A small audio embedding model, trained from scratch: widths [320].
Rows from block 5, named by matrix and row number. Each number is 128 + 24 x the weight over its row's rms, rounded and kept within 0 to 255. All counts start at 0. Numbers have three digits each. After the name is the row's rms in percent of the matrix's.
# c30: last pointwise conv (model.blocks.5.c3.0.weight, 320x320x1), inputs 160-319
c30.55 109:111140156110109150139146118091174105132121121139109122140082154131125150101129107143118123135176144157178137128127121106131136146122165154140093121143152153101129117111108133124113101174144118152139171085160134137095154103122118126126122126152162182113132194132145171125174123115112120066117111133117144122111136149120155154139118127133143118118165177146134116154152093147154095164074117142122148125144129155128139113156127148100100125069117108117136130084156084088101144151154112
c30.56 109:097088096143127097107120148131139160124127137123147083083144157107121154127168097143095112167118148126132147100130112197108142106158112106152138137122153108098122138178128114155122106099160148119116105119181100120148101111109147124143148126119200117051155128210126175141086130155159094147132151162151123179121139109126147123134145125111136126088114120172111112119132127164138104129144127107130103156160129123127176176083127152158145155138141118120167109124138125184133092111114138
c30.57 090:113112184097145142145141103112174109141119149142096151114098132135141198150141102140172109118101141152142164157157126148156120147147150127121112117146154108147157136165162138137158125106151112117135132114096153092123137135140122105128172167122082102105132080097122084135134132050155152128120116107127137157093124161105098133108131124161113166135141109120131081103115136143128150147120155156124140171117115151099127154137134158154126183138109113123115193106163128159121130150097180
c30.58 089:112137133176156115143111134157130131131095141115083151133155129141104111092100114139158094136084106143153176115123137089162124108139115117123123085159117109125140177150168158181128168098089092153126177122118109139151163139162165114155159113138108076098136109137132131127125182115128140128160124184104190117175156104125141117135138130103140131106119175148119163130103138118106110101167150123128097131109160128122127111127112116097079146130138106165140163152095154120141135137145115
c30.60 112:110105091115114138124126118119119074121115135159170167134141151108128146126148146112094137106128123105068119159109130150086110108186149118090117135118143141116119117111175123127112122124093153136143126129120140092111069125101122127085174091163117082118126118107148136100144101105140135128107141167116090136156099118121153128097112090113116126113108130093094128165105190150094104163116110136138096066075085137117139150113122095121151148071113129113101114125131152144132105109111185
c30.61 094:124131129096119122117158098105152169137146104123155104158185101170105136134176061168144137101114157102101150123125176090106145169133138168113175154110109128143134140143153152115135095158161132127083153115100108107127149107126132140169127128121132119153140125104122113134120133094122148123149163136133134079184135164117118145108128154108123116149136111175130105123119151137098111095135186151094124122136150148126142139110125127135165154132121115141159147116113202132130128149115128
c30.62 097:138078149160084162099107160158168151130174093128151115088124098143125153125161121096140148066136156147121088141117154142131147106100166113160116150103118081129126079106167157143117130095143146157174129097109138141142144144159116173124144121131121157117105131104117132126136097122112115141122112112160117120152112150131091147152112121084127103129112099110110151128115169089137093175140116085114114149152154180117142109117131106140131159104123124148173136161123105120161104161124146
c30.63 082:153101102079153100173128081095186138172151176091099114145098135132186114145127098139097147127140121073144151121148130117118122149136131135158183144115131141103148078121113084131098116154115137115131109112176154127135088116134134091134139136143141157162138170133122143112076107145156116114134106146142135105099094153121087114129123106121144100135178110081136156123140141097124117138120125098104117090139169146149172125092150139116093111127129161150142107100119085132111132122130121
c30.64 111:087126117182097105165106101156109108128126140140141122150102127121157122112104173144145130108159132205155077125155127117100119125166130148108127125140144186161144117114130127122161142170129151160157121105129094124121105120162106106073093189118125140117130116122093134110104121114130150117086113121135099108115104110104118107085149132140085124169133107152153132124127088112128113133117122090098132110141105141118117198136118133124140113157137138119127181104082124114123106092106173
c30.65 074:155090140078110105113146132155127174068113142122136159123106164162111134135121167137111157097155137167107089138110155127168163136143147154112104128162090159110132111042145140105138159148100152104150136126140103112121117126139123119140112114127132158139099119141180111118140118156106119103128069146135135127115136101140098195130098112122152151117139107194152118155112168119076123095137147152145138115165170178113098117161100125114131125109134125117141115178150113086170146153150102
c30.67 090:124132075141148089145133132116130105149141176128087078149159151176157130142079159122110150124148155106171102105100138163116138185133148088099179107098180114114110145111115094122076156127087152156147162127168109147179105160104119134129118145134117188118124123098144159104108160132111099115138135126123123103118134107152116126139146106129167154110144113130114150130138135142131108134121114133121121118084126134118131124142128127132185143099146121116116145111151084132156129140101144
c30.68 113:117117146136122114099109127083126096131107118151101138146154136122108097105116117109089104145124139128125130102109123168165097108092144175131163108126112156142135143097135122151093140145108150159165140133138127143154105105118142145131148141172081127149124131128109129180117083175110144123116129071148118172114069081131139140151168152147114135104137086073139147134131103118136122128179148108149134089108153105135158151157148092134129077150105145087150179114150087134128169123141130
c30.69 097:173131107127143124129111159099099152162097155141116084113125105134100142112092131115090110146109133124122147122156124137096126119126151136118070092146128084133109129116151157173141184127141114134116145096152176134119131112164104110113136094105117132137113117127127127107131138126093131132146136112114116109130131114148149109138127145150119188112138132118110081172110167165155142150101111111151109077086119104101144162150080121110152135169114140157102121108098141156092114110134168
c30.70 101:114119147158145142155091170144149089105116127110156143127140166153111082175120097095127119098140167148101131134142098142091139130114096140146154090153178134140146124145164163146111167122152117137150139124104136127124159136141106150136136103125150104128127136145095126121146124084102136150148150130096131103141087095139144142102155097122149149119163101117143206148110162141138140127129180152135142095147087145109160113089161119129133167147113117153109126117110122106162144118158138
c30.71 109:123150081128156123111099138135153169077117101102062134152128128144142152097146169165150127125118152171180103093120165155133123151090136120120145142133130113109130129127129146126135176130080125141132154151115111152152117134101115138153081130119081130112147126125115129105142126150126142119109106110050140136089106093138120106155142131126125133104084171144134119136066155116119123135144083065130118130127183116110145122126118120087126102113140105089089116105123108142160140160107129
c30.72 099:111137121121108140136157130119170111151119084180123136136148135121146117123157128152148148174102105120113117133147153097144170161109100105139171127160150134136122112137115170120109132193094136088095145099139152132134120158150128130143103109110127122130124144097104138142110104106106107161132153142078107099135154134120108143130108134086151144183116144138108126136116101098097103165122152131129165140171116147158097169149094132124085137129122117142103126133112088186140089150147122
c30.73 086:121076149130113158172161114119137123149103148095103127130174157138111094153116135150116113136133112120105168112142140114147129151131095134168092115104146129099131101144097152096183087133082105128104138132179175134138133148137211184121107125158116108190149091121134126103124129135117139159112126115113161136085145124159138140158091117159122105115139165095154171114124089105151188097117147112148163175142133115139151127100107126142122120134157152123118164107161156122152108132115130
c30.74 098:131132118163145108147133094134124101127138109113098111089153143131115153186134129154073110145137125109155081135121121129143111131117072117115128095163133120165142130149078138156143117156153146142100130111135156146116155155088098126141112145141112079124136126079114144132111162109135103101115164109139143101092135141153097138096111128164110109133145138143158125104135094087161112136145163148094070142142138137140116155125131120129095091105079065078120143105095122129120142115153102
c30.75 108:130111134148155085137118064177104118180134151110125122162131155115113110109138124128127120087146090124137157125099139123134117118117146126153121110113173112133105134088116100148140180158101115120126142092140162141129125174099142120131118122144152098184101152153138129152156163148118122100101137134148138125130116137072108144128130108147153125177145115131103092115156132131178120157093140114109091143124088110158115108101127158105121123158120143125121164082136090126115089122110156
c30.76 088:101140146112125069132119133140150086144146109126136140104130108116059108108115118135135158137116162112139169116120103145117141104155132164136103148126127106143145110120155100124094119149169147126127145124124150142132103125151086139081096123132106169132124078127080109135100124135166137118094104113112108111103139212158066130154134104118106115153123132074140149138120128150131141140133101144108163100110094147111162131071125120115127141131114093123135136136114102157094133142143153
c30.77 110:135139152153068134082122114079151096097107150094116105112127101158091127114113129100126147129131095109121149183117135113139133156100115117128135136142117146146104142121144115147130148156063133136152124126106111099107147108146117115132120152170134120123095139137107107100080149149134124117125098103124076118132081148139151158135100174107202103151131143133104099169118103149139108102160112111146147111115093120132147114111130120106103139117183094134090130104154092113142111120148142
c30.78 125:128135109094138133116146161131124149128125119110110128122090130107140120123112115127155157080112138096149135123125143152167095132123106151171150146089154157115108105101125174081119139098103074114123107194116071114130093115140078111136134147150103119153133142163129123128092109159125158148169106139128131156123139122141159147147140122078126125122114159163123147109137149098128134098095121133112172119114196103094164127129148127126162132126190200142132115184084166077171090154154139
c30.79 100:105143118145117117139131148110124101123144098116150145162098187147136123134142129143057126091137105141136112120126103136129128175108126151145098148115135128130147180093122117179095117098138119130135116141098163116147117152098128102102088122123139143122128131109183091096127088081131106088168150155138109130157117140141151091124096140133100132079129112151112155126168142118140138138147100108141146141105112154109137132085134131135110159149141130088131159124128090118159166109127167
c30.81 112:126093090157093120154100134130121117109116127126105136165108155125119175118091111128147185148171190105126114142146087098151168141138129144130101147101120130143124136117161161141125135129141126093109149113131178095125135120131093134119150113157143096118123100111155109157133127149136098120216162161134141122131076147085107158161142140131113157158119141139144156154127083116131097095164072118137128118150192117119161137111109129175107153141129108171142152130094131164134159124125164
c30.82 093:153110126120109087135148121034085111126140134101115119139138123126141134095116142125128109181144100138105137101062121163188091116114137124107104121150127108121108058116086131140133116138125117113132118134130124136146148101140138111091113095104140141193157135137150126089127077150131175122151125128158135179156145142161154135125119164084134101089077120109116113086120126117136185105070131118148136107143106096128148129135095166143119150154067129115158141134117096174121148131126111
c30.83 097:122076118149113110127132107130146184168138132125144097138122144112136129145169095115135096147140164086062142109131122110125102132121093112127163140163141141145090153160070140126159101116125121135140126108156151127170168122125129126137116109130129098151135140108121107122107112077167155131121099118164119107143157137167102100147098153169136106106127125116139093149149153167089140108119114122149133163124160098127157199146132117166097169137149105165155078108138177101126098116126130
c30.84 094:121120128125182113093149149143143139135097148114086129108130104144145111131118128104148109077154152111095127119122152116133139117128120091142117117157136136128124091130071143153109166136097101120093123126115107131084177170142148129113141169112141149128155141118091124150145110097113147114132067150125121067118120111121178090145156109070115131156109086102103138136122153101127153127147079108111139148150086125096131124114129111122094156099080139120159114094115189129125134134132118
c30.85 093:119145111096115098170104131130134178147125115100078180137137143125143098157109158112074151155135109120102140126097091166138132137111128118155077147098161133118154150124133117125119158147127130095109125127183136157083140132115064120180116114111124147102121113176091132122121132125131104146113073119100073137145111112111149128086111151123146134097141132171148109121110094118142106117099140124122137130114125128144130124179158167118103157104098143130156094109156115155155118152154113
c30.86 117:121121070136170097134148124145123092129104150144125149092109143147106135138121154154118095140172132182174177124107138119186122165124111122151115135118126137088148108126138098126146105145113133167155093135211112141120102155117145071075151139122140138140158104119160111121101129104129128079128111136125122179138126142121127112165109131130111139087168141096175104140138113133145089106120131127117141153164129200101141142122124112144121142106149204135127133078116142105125118134125108
c30.87 092:113119146124096108122146080109100078104098115122128036142150113134116147156128087093116131131172109159097093127110112123148154123134142154132133112194138103125120136115111102118127141137181135154130105105087105138163152100136128097131109129177137144146101098164143143098081107121117118116146148119129166118091151086170134129116170113138109139118119135149112111121162120143124145186119142094169093138131090133147142143113108144115156165144075114114099070115089102123207116182133145
c30.88 086:150095105124135089146169130114119166165099133124119177154124093135106181126072136164188109133169103123122107098109174162186174139154109116123154142131126165133111138124097115156107136136117144103111111119133133162095144111118112145131148108113134129127131133168112134148107122176138097097116147143137126111122135140115153112189157127100099144145092145145105126162115112112073131142123150115139128084167109127178103119143075161128095112143107113135093157159108141137116140124105137
c30.89 108:139115164114142112139147095136091154133093131119183137126131154125148115145105114162139116155153078152109153143080140150144108100126110123134171116127126126135125098138125104106075095148109104137125128102148103143102119135149178070062093128088149131121131130145134143148125121131093097114132117110141145159162149097112140100126134127146145097154157126145121137123137127158121087153154121111145133124127140162137144148150149127127154125092124183132145094117114120090114152128121151
c30.90 104:110109103094095110133166159115079120126168118117104107109103152128139122130123142140108090094111114102150123135149110089104110138139191165164119129112125119154127142100137156132129093128105099146137152122130118093150134163134092178141133084122102120125139149135128127104143097132132136130132155133161115121121140104126098122093179098105086109134129114119141116134122099135149162168068124113110127132107127137127157127110116130174149154148142144103137121138105139126148118092118101
c30.91 116:131108161104151143139112106099164122144140146127159133119188106093108147149110142141118134137092134116132154119112139133092095123117145129102109110086123122172156122149149086117122131161192144149102102140150131162116144126137115145127163172130129129130114095113125165114157153089120129111181111085091163078116122107164063117062120164137133140118106140112113135106125119109102143137148135132146133153129157153137149134134117150090127117112106108137106107152090100127103111136108134
c30.92 092:143149167112114083100176162159142144137161086103151079105137172113143195131101102138113159141146156128122094148125110106101123094179097124099105128096111127134148115109161145116147106162145140099115139150122123075104099197148155133089118119116124119129126109159154142109153148132139136113129147121151126108123121117109117129162120103114081121166154130102138138140152111132109123117133109125130085150126158088095138174118107155122121116147075127158088116136100147110128098193113109
c30.93 092:109144132108123139124127165126163089096112093177112145111137167119113140091104111115147151100119155124173146172140144162148121140127136157139142128104200168118145102120165111116120123100150151111183109093156159151143131084140170125110144169111180171120102138113144154137095073106147140111138114101148114135158131060081110192093140149061142175129171126113172140194125133130162082085125157117131131091137165138120135119130152152139127085155123156126199151140107106121181142144126107
c30.94 101:106137114113124147127087167149177099160079124152090135128088161108115163154127164134121150105134126136102108188101172129121163128152133097115128139122166146115156131132139115158141121180094126107118131136165144126153138096154103134150132114151118148134135137084121107112169114129135079118135121096120123128112119123138125112144111175120173109130116114128119114092140128108116114144126143088176121121144151141158135117127121142116150138079130112100093114125093107133112138126097121
c30.95 118:110122138098129101133131110126118121136117076142105101108121114139111102157121101115127111112139123147137116138152118155121152159160105106137142088138139112126169106146116123175094100191145101143139134108111132149140145144146119111125134125217114151148081145077153136101132096146139130138132113111174158141115082140116139088137083087113116090114118138097177156134148090169152162152121121150153072122166119144128152122110131098135142120131130163077105131138098123144128122153140146
c30.96 108:109111127106122118102142112177124065120179114143143176117134116100104092097129121117180153130141110139130155156115130095102114096162105148138093133090162096145149094141145100142138149150126111118080130140122119118119099177088088113122122112158145156142158128156105120099100121109161129131115094157145120101156099117155130094162142132140146113126143154153120161160103134133153144107136121138148132132118172165129100136123132166142128102148110148171137149113120093141111072137086125
c30.97 093:159137114093124063141070098104130134134150158113076170152081126113126087143147110082124118164097120141119176135062146141131113115130124134109103120142133150100144071111116156078150123142109111136114110131152132121126149108119112140131122167091225134116082125146128156120134098126134089084130163147142123123127137118110118110146142139128113102076159108133147121124163175097112102158124125113129146131149122159141120131113141110109119123128137153126151120115101136120112154127134143
c30.98 101:158125155111128120144150150139142140151116120141149156102155142114119132123148162116099128083118116135142116111115126130186151147115135142161100144158084144150123114146090103126163171086130136129129159118062124119150100093087139133138115145137118125111107108110161134120092136104112138099100122144142147114098135097128094133122162104138125171065162147125135131119144190143164134124146101138095154114137138112128116110109131165143125144116152123126100142149126125096159122154154133